From a checkpoint of a small segmentation model.
Model: arch unet, activation elu, widths [64, 128, 192, 256].
Training: 18000 steps, batches of 384, held-out accuracy 97%.
Data: trained on rendered landscapes of hills, water and sky, 145000 training examples.
Rows from block 11, named by matrix and row number. Each number is 128 + 24 x the weight over the matrix's rms, rounded and kept within 0 to 255. All counts start at 0. Numbers have three digits each.
# convs0: first 3x3 conv (model.decb.0.0.convs.0.weight, 192x384x3x3), inputs 368-375, a 3x3 kernel for each
convs0.12:132119107135138122140179131103118093130169143131094085077149152131140113133140076114130099159149168077156106115134122097068152150147119142108084136181099134162159155116125067094156176166099144106177148143129113109136
convs0.13:168123104102145118110096150133106137096151127136124148139126096121097125177128161110114143113135122131118157143118133128150144165146114133145110114101113116156115153138168110155105148124137143137120147122111143131087
convs0.14:097113181154155136111113138146080075106084137122160098168149126112121168109191191100096133143135143114091120106175077112124136155157088126114101103144177144165133137141148126173167122163113143141124137148114147138126
convs0.15:133146107112179158130080144093126057137109173140112118112135132153155202109131051130143159181138125137088084169109085127150087097118111141130131117128147174143136179135142092132093120105213084084182193132135137152079
convs0.16:147148136173113135084130093153196123112097120151123129160085139145136114156149111091128130131107104131140091097106116100156134105096147118125164109138157130152125162150086078120118113140131163079098151134112122116090
convs0.17:129174103170131125125105124058171100119116085152111124122114131130109120072131116161109149139139123094120144200085104134130159101140130173119128149114155179064149147126127105122108162127145151111188082164161151092109
convs0.18:160152150163141127156164157037129142207109135055088140136116125077164176150126075121113135112146133109131114113162106144094130132138121127162144095087121157097166095193146156102141124171083136132066118123094145117121
convs0.19:192105165132117153155133131062132121147109138119082112165128114077093139116107142105091140124119106160125115162136098116107142092135167121146119133161114135098128143134080156153162133115069136155171163133115131068139
convs0.20:146137134154141158079090133150144095129090164213099117129077093080209150202118053106119130087099128177084102124183103127117078119137142075145173116136084065132097101147160193092131113151096197060132129128152195119144
convs0.21:100141149160122109088157129086124103122099117130139120148109123119140130125047185133160177132186182128132101172129147139085131131097073143115066121145147121134141153142137101150088146104149126097149160140151149100174
convs0.22:105170132143115113132135140193086162159112090135141119135119129123093107128115178097173103078069159128120087100124101171130113152148063133098088145179114172126120133113147155160086135104148069137131142149116176130122
convs0.23:140166156123071104104156143146096113157127198155136094171136124061171125096165104135102157152118139130094123122108158159155109136082152145158077131125125107076123105175115197095137134173127118160132076143168169115095
convs0.24:128167141148137167150188133119130165133147129151112137091125132127116140137144152105138093137129159148099103132137112114142130124087135131140131120093152140131140133102146091109120100191093139146109085102190115153144
convs0.25:125099121100122170159167153101122164132126138130053125106135144152129108136174177146139146121108095131111125100103137144120125129117146111154119124145137087144137103090101155137159097115103127096155110119076115186150
convs0.26:129114144118132108132115125137169153145131120095109091143116119160095111149105132128148137166159162108124138143132118147135150143127164109144133141126097122110106087114102135171104123126147154128101116113159143115136
convs0.27:140156145125112141138126135161136162139116137088089077104125123120148137121166129126097138150143144126111141169130142092099085101121089140131134147100093118170121153141142142101091156116161144097151133097108118088109
convs0.28:132119145118129088098126122148162142125097136157159146135127152138145160160150119142148109100151177185194117132151159128134130082102092103096095165131182115083088087097101145155151104108110176171128119122118108158121
convs0.29:137152112134120179092161134095128131183133134129124109090141123132154120165109123129151168102172131106084131114124158144116131081118189143102129166085118062187127150154137109170091158147137142129100146120101122144117
convs0.30:114151159133166100186174091100100124153136135096154137113116173152165110163125127125080100118107137095156102156140095165092104108163129088140125152133139106159142133131109081145137084096121147081128118151138140158096
convs0.31:113139098139131128094144149121139151101159153084163127144147179155171074137128090060093153153131095086104103154082092146134139134143106126111138141144112141127143143109142089141127161201153126153121150113115159122087
convs0.32:118122139128165118161139120142116135163134093103102136108130148118171116133152146105114113072146113156070079152127119093104163107161150136086147179119158141163134119126121125131120156158146109133113190107077132122178
convs0.33:163120121145144100123144095083127036077174174140154092128174136101131172137154133064125056092191176156093074092145134116105207166126083145121164085138133167156151089153156125152104147085165128119120137083131118172119
convs0.34:088167086153118113086143143131084149129130148148159142127134139135107162136160092114126158135096144142125119121127157151092124148184084096159118130146144119119165125113122137095115126160116143146135166099085131101135
convs0.35:170174133118130108155120097156167152113100115128149135111093100142110103109180119088059101117101111128105106074127121172132148092111147131110073119155141144132159133184129158108131100143160123133172111100085191153174
convs0.36:106098157113071172096134105135110150183104168109157108129117170146112128096087133155121101163151102136130136143132183154103122105125083107134125130150102154055150106152087128138094118136125136129162105156162172097132
convs0.37:147100120066156090102084129107146123093114119128090111135132126127128105129127082095068099131118108151116136112131171101157157146111141125114123141112167146104167187133089121138175120110174111132141109139118149152101
convs0.38:124155093083146152127170152152190166089081149082097111177154167145078125150145145074180163132162170136112120172137103077118174134140163114148147127152120079172175129155102157093113121111167181057075152131186155171174
convs0.39:167091146080171147166114131146144170137144110125099122132069100112162169164116094136128138158103103093108083157124126147166122120113113135169121096165098131209116158114172140128134164108111109080136125117125144104146
convs0.40:092201163190145144151105116153109066079088105148113127145136147190162084144151139101100104128095124181119131113166122121138151106132097149130162139173097195101154145166152144133130112104153111124112176097134147141088
convs0.41:139143144094094033154165131077184115129081110159115127136140129119126127092108106115141123115140092120133116143109126093144100198121162142100122102118153084170144163146113135170133139100151104114140097121152142116070
convs0.42:104097176138159067160136138186143114128134149151115131145156117134081146099173165155163141136093172109164142092101135150138139097179107154085118178151146128106116075139119111151139107160132147105108123146133117078105
convs0.43:162130112137171116067117141152112120103112067119131136104130116112102103109127118175148130086093132107147167154139195134116115138144114110154120125145121082099138127163111164126099124183111097162157148088107177159118
convs0.44:117114120115087157155089125186195111117152159108119107142121110081135137092104108094151107126103136143138130164152123139130136122149151115112121118159142126129108134164084095096068137115142148106153179121094123107113
convs0.45:089190131153108101161138136115104163125177113143104112148136078152124104111148093157107148175148110124150160108142113119076099143174135102107096120062140152185151129167176086165141110152121111128074155183144080159108
convs0.46:173139115120115140141140079141166085071098114106125136106111141105170132151147123128131106145110208149172100093112158128077121116134171145118142131128100076127146101170122121119163048085153096183133138107163125094125
convs0.47:092163104142117138095127146153165160114126101169135150116148089101132144172134103157105160126113119090117098150194120093100124170121128108124113111151140125134079121143078119131107131121142132192115093108141119155158
convs0.48:088123150159173089133111144106164145145154125115151138117125088118136136108128140144170163154121112120094153129125146128133164104151097103098129134133133158124144114131092165088102102149122057147141102091133157102110
convs0.49:125148140085136165206113111105116126151137091113109144110117077161119164116149134129106146138130091127081168156087101102134158119105107095157170106108123175158069121103153086144135140124105162110134107124100121159159
convs0.50:173134174121132124157116151104110158096133188093122137109154105127124125137125134129119136144124121139179125183135157105114152147115153109108102101149184161080140140150127117112130136162127141106123150101164088140088
convs0.51:164063168110084114114057149111189106113125085149150163118154143127159111094136140081128154132128093165118132148109175056129073143150100128168190121081125125088092125148122113182090131089136180131115149123136127128173
convs0.52:134101113151093147125147120127117083135083132123118132115105121129131146102153119140127164114163135117128133163152156155100135133125114126135066131118161134127103098123131106129125115134105112100199101125156178132141
convs0.53:131147163094149104113104165131111119163117132103143099119128112149181177144117125130217120135094097098133161109135134127153125122107148108133130086148167191157103182115140127111145128142136141128076134139166129118125
convs0.54:117156095136156138125134113108121116096130137147079135164140138124163113156158122137156132125116120108126143135095107139102125161112094134168131125157148089116105116117150116097095146089103119110128124167157106096147
convs0.55:160116156100133123130108141155141128132148162132100106102107119174131126085127091120066172122118105134071092102097191082102106099115106130125112111128140114136134104180103171095158100108147124140131127134097119108103
convs0.56:110114118127147113139130152141137118109111121169181156104124089155128148090154136150149103098129060146129116126108092116113102150123149132121131111145112110106096102140125194113118118146130142120106174141144109135069
convs0.57:136110132119120128126152136126163150154090127137147129146124110117107121156150091123091111162142125093157159119130136126100150144171148108098122126137101091112145089091111165166148099106127134103138112134164129145138
convs0.58:133118087125131133155139177127121113116130127162141107118176116087090147092110120089136121142151139157099134084137139140152137088110088135156153148091139115120116134128149133137064084129142134123138107121138160138103
convs0.59:107137149131147157144096140112146116124145147141131143159140057108164142173114010130148122112125142148164075100125101163154099119141178168148146127081127141126083155132124142127164086133103145127142153086115174110123
convs0.60:126136140128167097105127142122090100136140095167157097112137141098084098140122132130169120118120147096184089211109136117075163109136126163175155086118140102117129096162103178122097117140126110089136152144118136127109
convs0.61:134193159073182131131161149145152094154125165122126122156116076112134158138142175130150133143159155119130134133146143137145050120090110133118126108102152121145098107115071142091132160143153094209170141147141137139102
convs0.62:144142094096119141102148129144075130114121085150100138151127120124082130156119093156108164110159106130128139161132153149130096106135115147150096136128144132127111105079129104108113159141113169104119121113153080099133
convs0.63:092108176098061082090114131158149120133134107117102130135126116116121175119154108124114135135120108133158135136100144111136117159074096114121144131161151114069167160156123126161146119149108086161123134113104158155180
convs0.64:079205086129116086107116122054102104183118145042106161145154118108133114135128142158170141118132165134135162124168171149049181092129139148102131110190072072080187189122180136159129170124130120148108113087158136116163
convs0.65:163117105133140137137108128153135201085071085098110111134132119120115108143076118192095200072173075164167071119116124132076096149157126144158149096074170113151136155171138148115114145127178107081110150121108129114139
convs0.66:106119150126099142135131156131119140143137154108139099132150085169128174093155091130132103097085141093156152134185151118150082105097121142123105132111137109111142085121129102109105172147117095162099082130158092113151
convs0.67:159121172153139155121158185112130160120102088165123180151122102117124166126109143157109127111127165154178093110069139114102101106156148108166121151132137143089128096129099140141157100093162104111084146108172083161109
convs0.68:127169153125093096113104147120149102122088149165130149117165108143150112129136108116121081148169136138121125127100135087115137164125115100120139109146126152133119114130152117122114104151109123151099133067108131126144
convs0.69:116136149142143106164148174086157141068076129111138128132107125115142094129138117078135135112168115127123159144149095117114141134129097117090122150158110088135114113121121094100093089167157134116122136120130136130135
convs0.70:121114116111158095088133140130144134132083148130191092111139149138101124175132105071143122078069140127185067151119140086151128130169142117123094151121126172130158103128130108123124206154130136090123153115119160129157
convs0.71:091094073095103124102124138114177129128100132120117113115119122111104130115109076124144131081115107172157121146172124062141118101072121133063172083105104120146118159119165107118105164159171118159147107152120120122101
convs0.72:101129104126149091078110094105059120155119119072086132142118123132138096106183116129117175141141145124146106134107171141095129122102112115158120155104163133144125128130150087057093119093149105104160127131129140110128
convs0.73:098170133166144142169131104218168160111110124114080170170094133148116159179167136132133113124161116065151124128145111105128145132078136137127143166132112118057191133134162167178123114177163147081132096057099137086100
convs0.74:145166135173163092140127099152122101120131145127139129123118114131111131111116138122174096139145167159150102117167096104104125125143110166117154109146119136109160153127140133101124097207115162144129103122061081111140
convs0.75:142130138107122092117117130142082145107142127144146138123101137154176104130093113127106157128120147123124105148117204135109118086164054152151113152126146096152146095105112144074131079171145142141123134123106171126174
convs0.76:102112118182103124125094126089101158161153127099086146123173118132123109149094158133118118144167143127094080180098164154131162149107118128124103139110158112124137098132156147150133104136096105137122129110093141098156
convs0.77:113086147109130137150153127119134129201112080136117141122097122101138096124109110160070156137136057153106097174124126138107111146143133113175104105103105112162127195089129101129126162078147096107135141140100151102161
convs0.78:176168130107087119161141088154119106119156128144147098083125088176139120111148113151107113083146142135119131111153134140105112117060091151113139132126147141174115130167140126110177130063131136102143115155162134139136
convs0.79:110145098101155146095116111102145110073112118147084084127166141158131141105094130121131124150117120125128140107104104125097147135102166162103099108135130135058146131145131138128103154156140177112137142151133110096171
convs0.80:157150130123126190152143106136129125128168122138128145133109150114120143111130129134126148097120140120117162125149153110162129138081173119140104104137139125157140102115107107121112117070072112153123121130131105137130
convs0.81:146134124151091144171118140116132138119138103167123119161123134134128161111137132158136156148149103174146148146144129106078095134153127087172118102131091140150149115169074127112130124127077141082088169145064119134128
convs0.82:123110077117127061179141142080125114148091082142135093091144082094114115084135141142138084182111103108069171128137140112109155141138132118154042128149083083110154128131124134068074149123126146052110139122124133103161
convs0.83:110161156136114133107160161160171153123168152141143103130165124106172086144150125133149117089070110108109148160170128103114126109085122142102154140155091148146083132085127119110138128158173160111143134118165094124114
convs0.84:089170110116134123171123152100143119155104129102123083160116101090125137190123113096161170129131111146162198130160125144119118104123068129130135124122131104129102069153163136150108156148118145151107137112158168125131
convs0.85:139130101150159130153168140134145132154133078122188152095117115147128138158153070123101175126145104116096105131107129166162130135122150141142143144104184071121081123173147165135102108108142130119132098078074155155106
convs0.86:117118117124152136191115125073173103125125126145104124130131123096179118155150107141177142101121121136184109134117112142131111164106131143110127126171161139146086135133129168115140133167195122154109131106173133118123
convs0.87:089096113109140133139163099105136152112097071133170155089132113111162146165135106134118099117126152132131165115112139141130099177133128113149111112083154078186121097086144113154116134114089160096183153148106131130133
convs0.88:145128133126153118126168118116157142151131109077155165111164123113116135164118161132134142129141105067137130147126114142159089114108077134126139175120149162123102137151118094129159134123121082148130121105097147149094
convs0.89:154123111101096156106123151124128114133113089165152132119135121084092157145146121115134133137125134065110151098143137122136104154140119112170105133102108140151126130047169153149101057142159079202137141109131090119156
convs0.90:146070165153133139172174193141132115187129135163137106106171176161122123124131197103157086115109150110117156143120136135137169122175128125110137101110096145131127137095098129119141178165119184086155105093140095069099
convs0.91:132102143151179137103090144132194151120103106136134100099195115116100141135155107106124107125138128178094164157119115085148130131131106139117126129121130170100145134117084133144132141133112107157142127144141140147114
convs0.92:070128125162122118139138171104116167186122201113094085140111145122117131135136108092106135155165155137150112142149163149115120148175092149097152145152114126112156116099144094160121143133148097165133094142121127166141
convs0.93:142120149155154112132132125170130115110122130111118120133135149134115155102143126098111133131095119118095157105171153123117091151131130138095117129134130122128113166172118131137115101149165102110129167146152131132124
convs0.94:096111116146129139131122106123173115099095128112147119120161140130154124098125170105096165031075069155122177079101128107094091130125132120083103093068139103181127109106125128162144093100158105139136104106152122122138
convs0.95:102111113097137187172127125109178145199104135133170157120101146142125127097191109152115094077118154184104107111136119130129128155134167123118072117157161159092145129139065170160129127092092086141111135099096145139159
convs0.96:127128079146129086122120131120119117122111114137168128122123118138158072163130116146088127094078118154175152153170191122088094112095102167104149097149115182141098111119133108119122143115115149168128078071097104138109
convs0.97:104092124090127118123107126096180159150134122088114085110147141091166133094115153108139147148107089097152179119148138125120128143115147134099155154139140158141100143125142097125105069081154110120095153111083156167158
convs0.98:102128150110103145102135151124155123118125115126097123162159119118083154135200084156128124134109100167126162118163148164088155107149093144122128129160106125115124122120092128151089135190092127126129167147104112103096
convs0.99:150058213075101123135079155163118099090106127171145119124116129132106187120097104119176143160142076094170122110124123094117101091102142047127097105140064119106200147095113173152125082153059154141138160177124177152114
convs0.100:180139137139076077091087124100174168132109103089092146131124088150146095171123142131083062125206185148111101144140140128102109153133139186107126094173131129157197121133102092159151152107174204184154143081120150124120
convs0.101:161173085123131108138130186140082155103154170159134069077169122184155148131113157105116131159146125148094120145143150172159135144138182127114187109138081153143169142113127073127123123127088113109126131131070099128114
convs0.102:112134092109176123073183119138148149117141100109102142098134128116146106150153129183115130113138164159157134126152152131143199147164124137089096136099083168135137117123163105126157154120161139123125077126100133154131
convs0.103:142161126168145127103147109121128125090114143140162100114130157084108135181109132117160142127132106146086119142172161138111141121113118149123145116138104139151153070151138153126134154133125115114108111123133141077162
convs0.104:127168119138179110125154136134168152149129152065108131082144148121155118161098107138151126081089165097136173075142112141098137198192099121160155165138155116112151104166127075135138116072088093130093157153130139122085
convs0.105:109120112110150128131098138168158113163180158133097097162134118133166108153181108092118131166127168080103062143067138147087117072121113122125145155121084135115180125140169149114124186140130117153126089103133168125160
convs0.106:094062115164088107081115145092122145123078099100153089149123115115133109150139073173098195131225080124128149120068187161129168114133128163125097163053161061183110061138082138140135112128150122064092127107098129175184
convs0.107:071174109133129177131132149124105087170114169175101164130104164153114160106098127178116101117122122108137113136115136133159138155166150134146162118104108117158150156146129154185165111178102080103137125135133117072103
convs0.108:135118152139102125151122111077141130124151109134116068116168124122109131094174169165166112147145159097088093128121105106143122110103072116151152123087146126085141174130155091113141173152130140065070129130121109089109
convs0.109:131104106137144112138102149159160144112086151126122127137131113145150104140146145130146111129126160111083132102068163111117136199102115138168118143138175146113125138156129110130114159145166104127100138089137092143153
convs0.110:138115138199123143081089105150117159153154132094098111145113100113154162128142132137126096130137138083143120094180075120123119128124151113105118109200168131091114103140112145154132105131144132129078093128121194165164
convs0.111:145082143093154163191112145120165141144166142163154136154146133138103123096142131136078120121186097133043122119115125129152123120126142101087083088136183183109086141132110087078113212137141082126159109159142121156163
convs0.112:097114127164091116142115129120158168132118131073144064122169115135131155136116122129143126111115123137123112140118166128114133116128112095105112156119111126139135143147098131153178111095133166070118168091138104127122
convs0.113:125097133147126123142166113119102109117164111111140110148116168127137125120148138105144104126159138143121115090124089122113083106139160104137117118134115147121130129116079100123145222158155129135130123126105062159113
convs0.114:094147085167120109128097122132156161148156081130130112158135115125165099116167177150133127107150138158109153136114113110122105092083094100175115148106090062134190154100187188119126110115150111110121163169075143141092
convs0.115:138157147085116122175114145070081100171184170120101135138124181090093092116148141128091122126146142128098139127121119136103143171143164121099141125107140145150134146168128150112108153166142114123131145133119096106163
convs0.116:132136073080085141153129083117116209119154154115129140114134140113096121160134085128112162144144133111083116156150099126159109133109106103180139137074122080096118134121142099112122103168116147136156163124096148151131
convs0.117:189125135096081141136110136122163146150166067154153091140149165115147137102164108179152108088134108169122166116128174054097106125099133143146110142104182145128092192184064100101112114154078112160120153113099112117151
convs0.118:146111135121097191143146077084069179127094105116134136109145139174152058139073161146076132097106127057174109066130145106084130136076177149151110073124129081148133154103085095124116109137097165087125171110150074139150
convs0.119:144114089107145126086192192115090104092119145105110150139129084159079125126131154174166119089128110062144090123133128109164139177143092086146133108097144148137129119125129132102159135111106113074129127136146128176102
convs0.120:110158161081140078116123102157118158103134099113194151073134108092138102115151125114165164091176126136085138172134116163123151083183103151104120103154107180133133108077164116129140113139101071159148138146060169144187
convs0.121:103114119128120172157128108081102125149099147137095109147153115124109128137110096127128144076069138097201120097119193168141126091156111147134158114155118150136121128149101091082095139117156129127097163090109125119147
convs0.122:140098134087135156086097150155157108154120139161150143172174110184093153127124091137125114124137130180102144122140165140140120139122143164126118081119148130074117107110096124164121096112177135150136125157125145124137
convs0.123:108142168134140110090184091067140108119131133124110133158151131146115119165117091137121140151051103129040133118096146099137118123141157158114141204080158088155169145072159112157083110147138101139177130166192128176140
convs0.124:116126122114071135131083093114134090099124118137080156156135152135119128125158113137122140138090141140126099161190165117139144162097125178114103112095096155119188105146135125101124102136110121083097121147126136114108
convs0.125:146114184177084171078122120131124162123133103104123138129139100123111166147116193095134141168094092151097112099145157153133155116145107108126141164132152133123126210166137079129161130123102121146112091130144133159118
convs0.126:143078135093153100138189128100135089104161125136136159127144113141114150110126108131092152152119116125090119123095128100177107142105060101123102146154142116114160144099098056143170199179088132107114140137137100112092
convs0.127:126162078095073065153174144144118125109146146098099113124145110130129103108098117114115097139127129083140114111150145108122112124077131115097129136121137114129101101116122107117104151142164130131132130086148109137153
convs0.128:097087113117168173139143085122116085147121080105151121160109125132130133131137126099112144138103100141103109096129119096130128155139124177162120124112127126141117112102137101118124109092124127099125098115115138138132
convs0.129:131139130117101123114145149131122159145111137113130195134124130160116106094102140142131120112136115114105119142120119131141134095121163109135139118165131126103143139118107121068108116124187150177111153143128145127176
convs0.130:140140153119152107148136135109158156118117182115128102112102159148139131153159122124132123140142089140059135138122105111137161166121194138121148091148134083175132106168129150113126132126088087121159107114093157109134
convs0.131:139095145132136115153137137130133157142155123135103102120109119127094091078153146145179136141077081164128122131111115099138104125128139139139141108120093155134158105126121153142142089101141112131117121122121119136076
convs0.132:138119111144128118115113199130090087126185128189103132133115098099131110114177101109129103122157143114135113108074143121126128135187108108147135124156185146116124143120114127119096119104073082147117138133126149097134
convs0.133:102140118147128120128137188101111118126123145102145112121124120126149101132097120156163083196129150155197119096109147116126153097112138115147131169106111116092124102103142106136095092137128111164173153153126143120159
convs0.134:157170142140124146118148146169138146110133135116125161108134120094192130144070112134096055112128133168201131159133193148147106117134120107138112139038151131100103171140138081112116114078121106123105124077133112130137
convs0.135:123076173123155155143141104162095104138154182102084142102104102092131105150141125131138059119111139151155122118109127177143147106117164136103140111141143134161042138103109125140145128150134098140123157095129124135112
convs0.136:108077128125169150081111095149153142112141136153100170151108121090113137225203180122176138119107156129107187165087150142128123070182149073146108109152141082099116161107113127120132103153074149170144114108115139182157
convs0.137:137103119103125180076162140091090122178125131102129110127091123165140104162156183177117161165171123104105171144155183110141095112097170111120105160089143140169111115114139174131161090138148108144133112127148086157160
convs0.138:139096151110135129141154061140114118133176131198078142127130112133129138107119100152072117143121068103084163142109157093160125130113152129117131121161154142113132145112138113136127123135131119112133162092173128124115
convs0.139:107180126171165187113146076183118155120129105114155149124162094125128135102149154114126055115117120167100132134141131098129143138120155111163139162090106093156191129078142136143121139107159107123128108113156093193138
convs0.140:131109051129097107116140135128153126154121138141092145110124173107090118152128106155120116150158127182118119171087106152149119100115155129132107136093134158137160176101128102121144109154133135161127159197143093097097
convs0.141:141129086130079108117166108093179137125144067146153172149149141122113088073096158121104156115124131109159105113147113085108175155124093138140145199106139129114114138129121153110098089147136140153149126087118142171119
convs0.142:114149115131141163085154116118140174125113098165139178131171120124139120187133154141112132138174159128126147133133093163152167160071135106163110133082108114059166153144113121116111159084113105163119154165123109107146
convs0.143:164140123116180132115141157138116119106142112142104107119138130144151100110112151091187139139103176134156144121127137139177061139128141125110140146122152084144123149111147159103122113142138109121180172133097107147121
convs0.144:114103158110131159107086103092131152154155146160179167152111106168150103095151160135132184109096121124116117085103128107100132099092113118143100172188118103099164097126150116117151126132149180046076143129119122140136
convs0.145:117145097166078117125106113067070185150127143097173153117051167109102130159133149169149149131135131097165139115144100160109125125149098142110166076103101155073106150140096117120151101133139124111146110121101112178135
convs0.146:154177109118112051122089102070123195068139114151137114097103109134062117119113103089126099149174125129055130111108152109127157107080165091153131142142147134166103101092074110124166136159093097095065099162108133120156
convs0.147:126159132121108115146134169067060100155160156112097092132141171149121124121121152132115175113129147161116090135114126117117135115130112142152131154103165129198112143125146111119134130125150111098131134110096107124131
convs0.148:130138130130125145151113076127131131177174164176134096160122117116095125123136115166177140128137141138105148126144106138124136162126126140124136165146110149108111154138163112114144181119076138147170114134152174162109
convs0.149:119104124177116174126185148160081111114104164121148106178116117114125108154107150111104146145182107186133138115126066110139083142120095089125145133132130099165107131143148114038131152184102112162126112121125119103129
convs0.150:158104125123106124103109102158114155121155136153107155113154138114151108083126104101113106142108162133178098174135127116134158127185133152121106124133120142122148118129158150129139118127136121090135092139090155110146
convs0.151:148126131143106128171132120113162168157120110094149141136122082117144125142143074165131108156126120137107153140131126130127148125135155174178118071138124145127165135149120101155115127124117089108120114136124115169112
convs0.152:139130130141118155102115135172163099142132124103089176110163132162090125149175105111127083125124131131144128126148088098164139145129163103143159130121066116113100155156076087109118148171108127082121125107061119150133
convs0.153:121192153151112170145167138127100155133151146171158156131146095144094148053177106104104147130109101162098094128138126134153157136107118135175122156115117184116157137108166142153103138159185148134110134125121136091109
convs0.154:102123136090134130149129148108160110098098135124111157098139140114139176126116149145133118089097138111099095141100091141166156095166060101119176117159097159087124138073141144090147090124120118086091105140115116106106
convs0.155:148150162136140154137118108145146177118132122145084134075128153124107101123144094095134157092122143156186062125105145132098133113132120100144128140122148114117122155168109153140133085125109139156135112096126141118180
convs0.156:086156109141113197121171157150173159149087106109146107120092172083156111167113125040097151155128098142119110157109122176109169100129173077118151174138118104098139126134104127129156119129143178151134172131116147122188
convs0.157:112091168128101143209105103122156089058088099161148156121145112147144090119131110153101102152120115134131119136100106129145166181077114160109103104160160148097118146138121105157172125147143122112125110129135123140130
convs0.158:127129184144114124123121093208079120121138167130152076140062175120148090119143101146126158167119140105129141126125164151130101100145098110142159158160098120154112115152142133117091179147149115182162121151127179113057
convs0.159:099095107064141155142159111141117106126110106139137140151155074098126139109163223131145130154118114105138120129165079108095121168190127116145137097126093102116163176139099088139114175107211137029153132153105134131137
convs0.160:142153120098153087127113127096119095160124115110130175112155151135107132126095114173143080146116097176075156151142163104127180147095141143098127161134158134075133136126096140161153088096109139118058115118149169169133
convs0.161:114115100129178104167145113117106138134105128085144106151120079115080137171175102127169116122085123114164185124120095118150149146116127126129122087132145164125121154150118109084149101141179162130151134131094159141132
convs0.162:124140094105127156146107096115125158116079138132144104113133173146117167136165143115136135092097172144113143119170074099114128110080179109126128152108158092120136118111071156119121162159192164151102122133132141116116
convs0.163:094120064106085105141130108128133127112104115115124139144128103136133158113143099105122117145183130134097112121083083120146156128113049113087122156114138108136159121138142107110136140099143101156109166107138157175125
convs0.164:130136167095148113101151190097117121125129159166136183166168154095111118153088133127080142101133154042136156143108159052109075159137174114160150139129137154133093127126112129130130127073076135105111151133157119117113
convs0.165:156180134114180118130092128138106144125146150151141136111082134148099137122129068094086182199142137148122123108166086150125160134124127120091153116101138152154086159146166107111105145117117153089155093160091134077209
convs0.166:129092169145102169155161090073216154135087124135185151124174200179110083110126106134133158111123152167150138138144144117136091189085172134181108104169127129181172161130154065163100104136179142121089116097134096184102
convs0.167:134142154129118169180174101145123111147115143151125152143100141142118130160122117181155135095133121127086123097162094138133129130119114146117152114148127102177113143102106125097106145121089119132164096123138110118130
convs0.168:127173116115105069148124161128119110115142111117165119137083123149155127094135115088079095079138113193165102098129116148133078108144131118128139145122146146083148147172131150105220067154167135130129105092145112146096
convs0.169:169104168115139149143187169117108109163106129153120138130088127148126157128112183108076128108103108153126137146133079114080145136186113135129103106085153096207100139132149153113091138075158128127131102122119158098106
convs0.170:075152077129159166117110095139083093117156125155143112118114132112128147138166109106130092129119136106125138113114124130133114121175121133140137145149121140112112101129122115082130132067092134119098119125121128136162
convs0.171:058164141171140086108114115132109067131107150134105102177179129062146255151149025154149109052162113142188085158148098125075164145087149153164110128134112131165127153133164147089140133106126124107194130179062076192115
convs0.172:140105163146131085151175136080160122151104152137167131147111111165111142084142133142127191137148121094186100110134162106140107190144103152163101160125153143121123106175065186157168089145081150098143151132133162115097
convs0.173:135142142149178107142115159120115128120157166201123136149147077114115140110150126118096187143146085110105159119147136136135153197092080127153119126113096128099092122108136103144120163158116135121166111154148101136121
convs0.174:072141119095108120085139190109116078089090129144137148129172106089124126103184054156109100160112136125134168063144143137156130079123123130131099112176163107148139156125126169114147130120181116141127117192121115148123
convs0.175:114145170151119124143115165134147097147126125059164118121100146102178113132128089107126112147097096130136164100100169142156124104131101092140121133111131116121106145138091159123133106089136094153131170144125098141097
convs0.176:126129105106103107097117086116108146177107137125086116109122139172106131097193075140139111120131117168136125115132158124118133136145071092161081121145175151142107098119163162119134152120111156141116109139093121110172
convs0.177:102138136108157110144154185187064069103162145128111094087117103120185108107098106079108114135143135135097135122098143120140134114159110135169172111148133124080114137111131110138114133125094130153127125143118113145115
convs0.178:149133087167156138102127170096146100160087129147134109147149161130115121175116181171118097171140120138125064162117093133173084112166135093148150152154111122148098124104147122108070188173173126078093134136110134100132
convs0.179:136141148119158140117091141112109115103174107080136159121113119090131109075094141123128144128181084158123136163154133146130103120100111095132143169131106112077124145137092131147123120159098113168085140094178148168089
convs0.180:103107105146146132131149103172172139142136084105094151102129130133142137119117115131163122101157150131106114127114104123102130155133144095129136151122132128127110098145127140115151115159117189116144135149165136128114
convs0.181:154084143130157153096086098167152130154168152128073150156154135132104096118146124124164138131079174101177142172117148140143126120127076127146119148114149145144105124110128100116169123140125079163171081156152154134121
convs0.182:136082124122113122151123111080107122114105130083159137116161124144119122164112132122136107129073144137109119160139163135134100150134130122167133122099106109129112135130187130072096156113148077142096141146172129104134
convs0.183:124094133121131127129132137164130132115136121145109133152108106144167108111130085096113110115140097106155174135140176120121108161108115091116113142149159094166076098147128155136148109104112100117105110155143144078102
convs0.184:080089120124099153155119113078114115171143137101102118107105152161120038168096140109155151139160162148103141111143105101158135044108098163079187100137086119169089144160173115126104148125172145110118147124128112133079
convs0.185:089147141146161124169148138088189155092117115124120180101151137130114128125125146122147099164126124185114156127149132084122132099100131111132124145150134132071084087136126088136129108097126135104089083175117146110133
convs0.186:114120162092144065125087149110119114139138092176084158073159063183128112061119176120068176129126075094156093100140143161071114115091179135131139076104141163070162142194142039172181140103104151108149109153143095183093
convs0.187:139122151105161068139130146097088116123117133153144123132101110128105146142125088144072141136151134120125113125125103147120118148153123125138136129083108116112149133143131115086138085128064136140167172136096110106159